From a checkpoint of a small masked image model.
Model: 31M parameters, encoder arch vit, encoder norm layernorm_no_bias, encoder activation gelu, encoder moe expert_choice, encoder num experts 32, encoder patch size [8, 8], encoder width 192, decoder width 192, decoder layers 2.
Rows from expert 29 of block 8 of the encoder, named by matrix and row number. Rows with one number belong to one neuron. Each number is 128 + 32 x the weight over its row's rms, rounded and kept within 0 to 255. All counts start at 0. Numbers have three digits each. After the name is the row's rms in percent of the matrix's.
# up: expert up (encoder.blocks.8.mlp.up, 32x192x192), inputs 64-127
# down: expert down (encoder.blocks.8.mlp.down, 32x192x192, transposed), outputs 64-127
up.40 077:165114129127122165172110152076198081121147105088146068134172168134153074098125093148153152092142168080092144110161136095044149140161125118146161129151119107103079105140116115135169136114140133
down.40 076:118116117167154178146092102137056164164121168143138177097084124087144140161125069138112091134127166132025124210109131109135134151165161104113099123111192140116133175115160148123107167142154131
up.41 110:150099096120181082195092135085163076085121152123130105130127156070151182125147132117141163121147105119025085078115101102133101105124104134138096119119173152147150114086149173130122161149083122
down.41 109:104180123105166162148088106118143094109159142093131143133126149061158156132094122167138100130114158112141144146171136115123121092218121138146099167143106091154119142108117135058116140124071140
up.42 078:105121123106117148156120133084147065132144158138120097154097132102138135110101160131133164149104104076133086062130088106119149082041085127166150119116110125108132163096171178171061091108068161
down.42 080:140147110112156189086090158149140131182089097117119151119084158031174101132146092099143092180144143130170155122131117161125165121200153121099143090129121118138116144105168172154114097084137055
up.43 078:105105158149110109119119143159161181102143050103166175119129158154134194073123099105158142116146153150113103158140098182153154145156169105133127134159188130171115136110116083114148139158156111
down.43 081:146121141193073097127138137149090139150119176142124132158128143152111100098112126140117097146142179157126111125158165079193127123085134159177053174134107120124183124106070137149162153138176100
up.44 077:090090098128167090175031105107129084082050157139191063140128127122104106127142125128107163104148109107078089130109127071119164175066126121119164084134172155167060118129148179122162118147133115
down.44 084:088138117141143187166075154169159108157166104169122143120143100044131077172124075151102129111118154088126157156154101100149082127224162125106096136147188062080116145158133095080094158152152191
up.45 088:141123136150133132111169151107113166091102141136120078145197126106121086156115107124093166049142070139162140150117108158113154119087100141159090095096093167128165087135191138134170094089115069
down.45 081:131104064108154091157153032128129151089157085067152128084140151195147170138106129123123136123095144097129130123120083140105172110177070119154089095113089112114150137148123081094122092135160089
up.46 158:078097109123196137125144080137114156133132140206169139133121180140108097131124116109181109149102181100096090154161102176157094106178152123127097076129113054152085132099122076152131104100184127
down.46 167:226127160129116107118203114128101124198102126090110138122098102134106120145146135110115094133141139155156103143091198089119136190086171153115131116115104102118120122082147138153120168136234138
up.47 051:169129104140109225155193158112147050089118169096108138135105159107110114102122124102118143192152035131098170106083155079106121142086152110141180108151129154081007161098138151144123157142105161
down.47 054:086116122164131173131081156131123161127108132194136145124129145104108118133177166120141145131160108126119158101127075124105135067202169126095125129142178123114185157141141171114094114150114077
up.48 076:106094114096118151157128126137157171143091084156168201158169080136097112149130111099136171136114111158143152108103190087129066176072151135134228120147131111049098120052052105149146132093116121
down.48 074:141131109123138099160138184110138153143123143135148074137140091123093120122127137108117127148160150125099152132127124158112091164131203115115175155068204117112183112096077127084125115101154101
up.49 081:092105150115105078137113122105160059124139127132165094142195114053115096084129143156149153148117187110112115114138172136143085163119122104204191138066174115099134145128110150137111137085094149
down.49 083:146139068119118137128081094095151115139116122100108046143146128085095131116151101124111099119145084131100163157210136180141125135171189115115169120100181114149159177110123126160105136109173099
up.50 066:131110120128144095161107114116149146099144158121172128142118115079191070148103190070139193134152101130126134107077155133155103104075089156117115100096126138151163096117174140125110097105096178
down.50 063:086151127132175122167057169139209108103137131100183081115117057082153102109162070147137088085107138105132110172149062103140173163158133138143124210086125100104108146146112126135131081147079138
up.51 086:115137112125120124138121135049058117143099113112140116141128136152112083113161148147088072083073167111176199095070148149030140107084139149099148078131163143143118111140067125110095118061156130
down.51 092:112136121110207124137144141122154139195131125188085113141177133092159072107180104143104143104129148164126136167184139157109136179110188131117092115182117148113056145112153077112158120128122139
up.52 107:139071123119127111179131090179154136159133133139153160125105170134149095125147101072141153166158136170109099177097122086182135192169108127107055137153121120144125086153122188139094153164150112
down.52 104:081125161126125137096028151175115202115146201123090163133126122147138114099128079163127128118123115160087087135158119075158083118124127121149082173111125184044123154134147076109111100161114161
up.53 077:142119112139134123155121138068174059075172118149147053171153163101163167112098161165109176156155088128108119105158079100136180116074094127144141112067052175119134108129118152171106123039054109
down.53 082:102143072135139199142093164150133117160142080103151171086143144090151127133145120123157071163121129097120159132152115125150162124202089096106080107120112079179171126116107121087064127140134108
up.54 088:111118149109074086110119118140151154098153100101129104146087118123131114089151158130161156154111136111184182126140202116139079168139154118110161151166099088112117200120090198139147179101099175
down.54 085:121117153142118140131089171073156133100171140163117093105208115044124110077113080155119131142134119099100093145143107143126113102075173202103157127106172149156197142123154137133068093118110176
up.55 112:180140125150130102134066071163068091128154191097135098131090131189142112125091117108086117083167186120091145051063096166165127100158082137147072109110100163179091124098127177158121115124193160
down.55 110:038167176117130133111083158146180093144153096174112108177133105118153088103122083147163140154117112139123153138135145137116094146122144108166082149152110173175122175134103068151132106138091188
up.56 088:161129108061144115145187132098128103191128144113138120149138157114100107125133156144081160161123103109102119052147118160142116096068109097133121164068118155136128104097142139171113112125077124
down.56 086:142140097139173158073106146138113159143076126123100162134074163141153140115139149144175108148126162123156176170184143120144141135124141116096130117085098169150119152079167149132118089106074074
up.57 054:116140093163149117096134141073112089066122125143103061117127123089170133172103156116097184121130111114116114130146083128095178093094056150138121092067084139079158057098168132119086108112100117
down.57 056:107181122079170153187121152123138059128132066107162135162139120103183156155145124150151120113063138091103115121142083147081169139195029113098061116153099069178045126168111108086120149150143094
up.58 141:163129097142138096141127110104071178146108196121155047100135124054138105142161157096076148130100164106149188152115133145079090105114063161141150116168154166131169084129142186111107139103106184
down.58 127:108110132137172117099115129098204133126172124114117143199165183123196085145104171148093121103086108143138091114208158134075146130143129097099160140128104153137089204137123140057143076109082118
up.59 072:120115144118148105139057111136176109098101140148193073128087150107102134136156126160110148097126141139130138147148155082153182137107148138122142098112114131131109134128138151099151050143120119
down.59 075:066155133095177160194063161174142136116121117120134144135146123097141073134129074174112118086098133141104157195151130130118099159163137126135149101135143139067091151131104086100113126174144188
up.60 082:081118132133138156108193174076102103066092090165136106155152126142097186146147195184128168107085066144087106109144127117117144156036127102161134132113188145143105115122055145180125112154089088
down.60 088:120110064085145176167143141113105178179143128131110137166136197096094141171150144172155119139132126138150189106203130195176151121126135116091150091070121042155130092084141118106081168144107097
up.61 063:154078189116137165139127079180066109197120155100151135135081151177094134159088134081089094140116140135218133165047108115105188091164124124162068107121142151119106120151154142182074089134134143
down.61 067:096113123138144123109073193134123126163139118103105172131147076097146098101126088101118133058154101125147112097120155155104138144121114117107111113176062161149067080148117098142194123077119160
up.62 088:140109137068144090131121098096137112105087163123136189132125080068114129132126140144122178144105109180099122091077140060198083135047130115152158137117129165151140127051129123129148106135041114
down.62 088:087160106108137125127126125096145148095092138135120063174140175136085168094152129172164167119158139150179175136207115149119090117130172150134177203074153105099184159130063132144138066109094138
up.63 065:109101138133136137144144160105146046084165106180131062178164141055148108123101157170098214120102140104101149068175134144141159098126098107162113095057133142110162098095160123172145140102088151
down.63 063:126155100141179151126095139130114075182146107083160139128091108114151048142125087143116114120079107084149152188181102116129169134184118057095106128086151080149112166105156149111093100177154086
up.64 096:167104158148093111140129142139159170106166114106154129141091161169116106114120147088117187157104142140161209135135192115168049144150131117121061129092136099171162117117153143150147155138114147
down.64 092:061123171160123127137097170147108097116143171168134125139111098110115035112122109172125113121102168113131075220117115073189113126022128163165121205133149143115122159158168150116105141198076182
up.65 211:126114114142112142145096116116134142169136134150126109116114205133111101054163150100106163168129180121195183087175120112096130112229155158115114110147138103122135166136154169130149154126146112
down.65 203:147136178131125088097076141129108176185122145095113148150085076150113140179146153130110163087080128142169078143123135105089131101132104177140144095153071173092147116149150174122123104145132117
up.66 048:106119159098143075143113098095155133101097147127148091138173102059149116170102123131147162153112152156140123168161171132151147140075104118139112124195115202144140078060154144175115067123073141
down.66 047:098117125127152167128174118121162064161183086071117127177113170105105149120160096137138115099099074167175136137190127142119053132149176103174073108121131101089141135132085101135134120127143113
up.67 074:096136118142114079154160152101158122152110074098146145148182103070134196174114162104121153086133138157134126138090179193144113121071092103176183148100141171079156091127095116160095163105115105
down.67 073:109158074130130141167135189095152120104139162080152093159185112075112167143134134147143161116127114142092142160178105177197124149124106165083168141115129093175140142095093136082150127122102102
up.68 088:169121112138124100111139103155095112119112198101146082122137134149125167129140110129111147077161060153170134139089136121038225111158136108157132098090106092118115120140228104118167100137174082
down.68 090:117144125177089121142113110120071100122144073058141173073173081149126082138125108123108126065098096072137123161169121141097174078160062146163152121157123130153141115167133095088158146125120182
up.69 068:161135100102147145171078122097100158125109130107137115129076153048161080090112171133093191107138109115169139092053114103148111084091123137118154097161095168125124158084184167095130107092105158
down.69 068:081166113149193107169126138082197131144143100112138105098150134090189099104139085111125115147109194105174146132083055124087145120181150157117094125185153136118134149135090126116160087127119069
up.70 073:137081125149114193101150207129083101089152103078117060098098143177129105186166112139103176093140102122143128062135106077143177091141138147140134111100123134137114119070159110190068125139144118
down.70 072:119095123152073147118133159165061171166111099188152159137105131159175055139158178092152137160107112153082113114139091105137132117140090128113114093126075149140153103197135108157092103153118104
up.71 064:129081097104155097159129168113139108128114122130152130135196115150141139154151120121148156167133138101080120148106068140143118144062065119137145124154190134120137052107135106146116044127094069
down.71 065:087155082101131145144184121097131145151116142098146127175136126169090157192153141143148084114068154195077177166201095121204112175169141122181124137121132111126115145131096114103118182085146089
up.72 092:119082075088116095101154131137161246065131154144148168106143117203163094095117128132111131107116114115142160149197147175108083127156129170104078122031129113162178149107099095096168089141145124
down.72 107:131110137099115059106178094105154118092129177212124100152106107190096127137147119211139086154116166125178102184135167169079088153071129135152131182067102095124107141145134099162117131119109163
up.73 091:143141175095109147097127087159078152144124150094164103124099127159134104140142058104077122130102140132114169173127155120165138153131139103116204092133142090152090177092101121148128176129197127
down.73 090:107113133166120142159102149148109126089150169162142144101177127110088039130085110135116186177135091148091140078109145107141081103083143154141116116092136155140196154148091082147153136134100136
up.74 164:098122131149143114088105163113152099092164130143132102138155129104168147137118159134130208150112110096088135101207117192184117113127119112141095139022166090154190109080109052121170120180097099
down.74 165:184153180115122067159161111123104068114110128139134079153070082125089104118151117197123101141092151091153115160135139109169150158065100128161143167100165099138127145111162133152127150145103172
up.75 078:069080129125119130138069125134154096106153119076179099108098186104142080047159110126096139072091179107127158104183140133083128100188165144164077076133147084167062150147111205156151170124177122
down.75 087:094134137109149147134070143168119161149162138187101114103156101100168068127139049171103094107118169094142091189138149075181084123111188161152080133098159146121145161133178131139114134127136162
up.76 059:105149157136100160161144147094135069157077072119147103139208128117137075118112133116138132162076182155098142116176143108178163156144134121176157149200163173056075130111054097177140165095128181
down.76 062:140122058135132135131132131108110130186125142059121117134193164115068150136134158118124134114176084159101120122145160130171116137157218078121123082174098157103122089072109113120101178158144082
up.77 092:145130128120132128082130141127147091150105152095137131148175128143148193157081096154101120135141104193036102104123148092103133120105103120157155152099150162124161085186124111156139157122173100
down.77 099:102128064107086183190098181101074099117163159081142112122154150115159164124120185138145113120128067084097191099144133138124127092116119122123127151101107104160125132127076134100120157126045129
up.78 068:124108115172091107084132163105114084072119132136139118149154094160092171176131165108098145114086167104143155081128092133079154123101151157152137101079163164072160114115091117136115119103116142
down.78 067:091163120101150134188119156121126068152140062139113096132182093113141069095150161127132120114104083106150174115211094176117133130146081098080117126147125067158098116133103096090145120131149150
up.79 082:166109100114139150105072103115083106123111152100136107129175092155112144150121093128118128053155137127129093137110133128097180077147100121181159069159087151125124108128170051136095131160167046
down.79 084:148154155119108117159164067130065022136129073103123132147146060182126082092135114121123134137107134097096137127093168133116131122154117140149104134193102137177124081151056092131167156102151178
up.80 070:149138097118123183157121133113151089138104139129077120168122116111136173129114103166145137158136082133078099093112095062138147151079134131135184127142139153076073153102091136161156121126103138
down.80 075:110148083112122189165114130126071112135126139126166108083106164064146130168115139078122121194168111140122207091117090120084155093190130126094185139123168065140149124089083174127119150110160080
up.81 080:143129122121131165161179115081118032124109100146131074170148121107154107106107118155102145137112125089147155090144119126120186105076132096213179118098134128127098137083156101153163129058128147
down.81 076:118112099187139129128145174163143144132126111191117136074086175092148090169160152134115087114145116128125217202206130118129122132185179077119144108136098159168125130146099155085134119170142098
up.82 205:097098193066109133122100139168113179119143153183118129120160090154092101095152095098164102121158165137102124119136161112141033158131156144100081163116169140164067168103106158134171063225130121
down.82 194:119129152082066054153065115164154128140120192099117127172050141114055203149108098105130155124136150098138157159188133185143159089125103126138152154098126109098207123172124108120089124144079136
up.83 083:155114143191178123161106123137119140131102115109144080117096173134107209174109169085061136069176122145158123120126108118097146080144115105146110120140142202160126116128151137122051087152158160
down.83 084:104170139124123107127061162133155112132190102099139162118129107132172121135103157115110159113120133154132132122088113096144151080134086190140121106197034166109097063146083086107190134174107148
up.84 081:076105180085118073177108107117086144044120173116144085116179084121106101150133109143100095049093101140085123100083119128134122135046129109131144112097155166171139085115090167135186101065098108
down.84 086:122112084074127117128136077150203119147162109133124091140164197125124168113151083158165109147158148117121180116208134151173115128169210083132114108076117073122181185151118094095140120115100133
up.85 190:168106148095134165146109093147214079118112088129130093124070197162055144073161088120120099137174140151157146141137131083107133155200157133119128136059120055127099150129131142131144124168153061
down.85 176:100139163154154136136070138139005092148138134138120163128083050117116172150146137155151149146108191058075124158073108134104085106137121103139081127140192163130149121161135132137114157155163191